config.yaml
arch: "gmlp"
model: "image classifier"
dataset: "made-up waving flags"
train_examples: 195000
image_size: 48
crop_scale_min: 0.8
horizontal_flip: false
color_jitter: 0.2
cutout: 0.25
targets: ["layout", "emblem"]
num_classes: [15, 8]
norm: "layernorm"
mlp_ratio: 4
drop_path: 0.05
patch_size: [6, 6]
layers: 10
width: 320
loss: "cross_entropy"
head_dropout: 0.1
residual_init: "none"
optimizer: "soap"
beta2: 0.99
learning_rate: 0.0017
beta1: 0.95
shampoo_beta: 0.95
eps: 1e-08
precondition_frequency: 20
max_precond_dim: 1536
one_sided: false
adamw_lr_other_params: 0.00083
max_grad_norm: 0.5
max_steps: 18300
batch_size: 128
epochs: 12.0
lr_schedule: "cosine"
final_lr_fraction: 0
warmup_steps: 1830
weight_decay: 0.08
adamw_weight_decay_other_params: 0
Rows from block 6 of a small image classifier, named by matrix and row number. Rows with one number belong to one neuron. Each number is 500 + 25 x the weight over its row's rms, rounded and kept within 0 to 999. All counts start at 0. Numbers have three digits each.
After each neuron's rows are labels from the 100 images, of 14976, where the neuron reaches its largest size: "responds to" is what is common among them; "lies over" is the class under the peak. Only what is clearly more common there than usual is listed. The data: made-up waving flags. In brackets: how many of the 100, against the usual share in percent.
# u: gMLP up (value half) (model.blocks.6.mixer.u.weight, 640x320), inputs 54-107
# v: gMLP up (gate half) (model.blocks.6.mixer.v.weight, 640x320), inputs 54-107
# out: gMLP down (model.blocks.6.mixer.out.weight, 320x640, transposed), outputs 54-107

u.244:512519483503473504526494520450481472563522506536522529479550496477486474522470488455502520467447507504533496514538481466509497497499492508521516505499499505551432
v.244:458529505515520464519523511489469498486461523470544455537527533499514496536496506468498492468498548450492478506543527476518491498526498551506501462524522493496510
out.244:439443499474497544512498493523505472490512493493521459492506476448504467482510494491526524475521444511465484477517469476551524497523456473496553493503550521553506
responds to: emblem: no emblem (86 vs 47.7); triangle at the hoist (50 vs 6.4)
lies over: flag (100 vs 44.4)

u.459:550525531481481447511465460493544503512485495474496538514441464518501493506480447438485533497546581456477500517500480478534503481505516463542534511455458530517489
v.459:482505485520484489517461522504488511503522495498529494488483509495475471465488484533476505512481507522462499462493492543484490463530497508530545463475495503475510
out.459:519474539506460469542476494485551500525504495487520477527525514519493505468512464510507487529456487500538509512546529510532502455511479525450526485519542485497504
responds to: emblem: no emblem (99 vs 47.7); three vertical bands (85 vs 6.7)
lies over: flag (100 vs 44.4)

u.587:490495484504507512503466527518522525479526492467528484480527507546506469496497465516510546527480456484502504499422517483465539481522533491533534447519458492560557
v.587:504515486518507522482574524499513480517503508537507504477492552533491501503492490464491501470475497481515471547485477507519520475480494484465520438525473521478537
out.587:470524513529490533515502496466477481484453496518483490476521502493483505562462515431490514524529554522512484496470540511489506499528493510464497502498511473479507
responds to: emblem: no emblem (82 vs 47.7); diagonal split (56 vs 6.9)
lies over: flag (100 vs 44.4)

u.409:465477488508469497474474528517457475545503466481501534532499512505530512493552494519515523513541490515489516507475520478503526468477480504466469513539477513499476
v.409:484522526516504535478496505487433447472540503541492526481472506507512510502498511493463492517463540494507461484503441548548517494554445469568510501516519470499456
out.409:467497491471477522496532512499519504468545538468481488490467446550499482529496518509506519538486527515458504478487485458452505498565499484484522489467539511520487
responds to: many stripes (60 vs 6.3)
lies over: flag (98 vs 44.4)

u.264:502437476532473468512479504486481485548540467536539487524548488502538499515506489485491514492550498559499473468476489531536523517474526536543513490497513507503473
v.264:524523499497500507550498488500505554486548488557483519483522477562521489482477523523488508506498450503515484484532495477528491506537492491468532528501527517552501
out.264:512555530490518509544501514500505509491492512486533465469466519508514563493507476489499486523451509484498519489469480507494514505524528455501524469502495522504500
responds to: many stripes (66 vs 6.3)
lies over: flag (100 vs 44.4)

u.422:486504492508536515487449496481497496482461502433486473537494473484468493497510514486506545515484491492530512487490516488490472507483492491526521489498478495546463
v.422:531539453549497487530474521530510463436494527457475502505477489472490495499505499509458506484501523463526465456522492473539506520481498488497474506517478496475516
out.422:532480485488518492521516500473553488483474486523489518496526524508512478529460502511476452563522505503510515517486549479500544466474488473474509528524465507496454
responds to: many stripes (45 vs 6.3)
lies over: flag (100 vs 44.4)

u.167:514498522487492476457504501488504508459465447505513513491550542530538524502522490484478480482474515541491485448489524505539513482466502441499499495506556481508515
v.167:541491488482464487509526487516485497494481458523495528462499508510507518552524510507476461538521471485540459513453481537500494490520500514486500534496471571507525
out.167:499547510503494483500470512493489499511531491552513513528517544511499540510542485507502508509499472481525488462527514496494520480498478491484468442531474498514541
responds to: many stripes (82 vs 6.3)
lies over: flag (92 vs 44.4)

u.503:501508539514533504505514488445484480516471523516515504451475478497514479555490495525494472532495556477517503474453509508546487510452519536482487516496535448498504
v.503:493515505504520487473505506502493524532521481497511457482513502475499529447499506447499494493518517509489502510499488526508430519507459531533536497506502503511535
out.503:522524497531486507517526509561540545508512511484511512537478517498516494501512510489487536500461501547519494502493499504536502519544530535436493534493495496507494
responds to: many stripes (67 vs 6.3)
lies over: flag (73 vs 44.4); emblem (25 vs 1.8)

u.591:469500506522495527496489492483527491482514481519492465485526525501453478453538487550519507527480511498498495492507557528499519464508491492505531508518546469562548
v.591:510521479458474491540501481450491476484525462473485459479547504476550493519538470473520513507516506486496502508482454504457508501483519504538529484518463504504469
out.591:493503507502467490497513534493515529487499525478507562526492521474540533536522536429461471536526505504520492491478503510449481480496490468541458508496500456504464
responds to: emblem: no emblem (84 vs 47.7); many stripes (27 vs 6.3)
lies over: flag (92 vs 44.4)

u.497:519471462448501512509463551544501472493486481553511489519468500515446477504480487469472456490531516530528481485505489528532455464480550511501492447511511506489505
v.497:517528494472520495535496504448554508474469527506518496473476489525525485488522493514483451509529480437474491452505473508528559498539470493447517525498546509488472
out.497:530508549491486496509484535473474541466490518497469500507490528521500490488531532469519512533474521502507506481462501468495534530492492480467504554499494504562524
responds to: many stripes (32 vs 6.3)
lies over: flag (99 vs 44.4)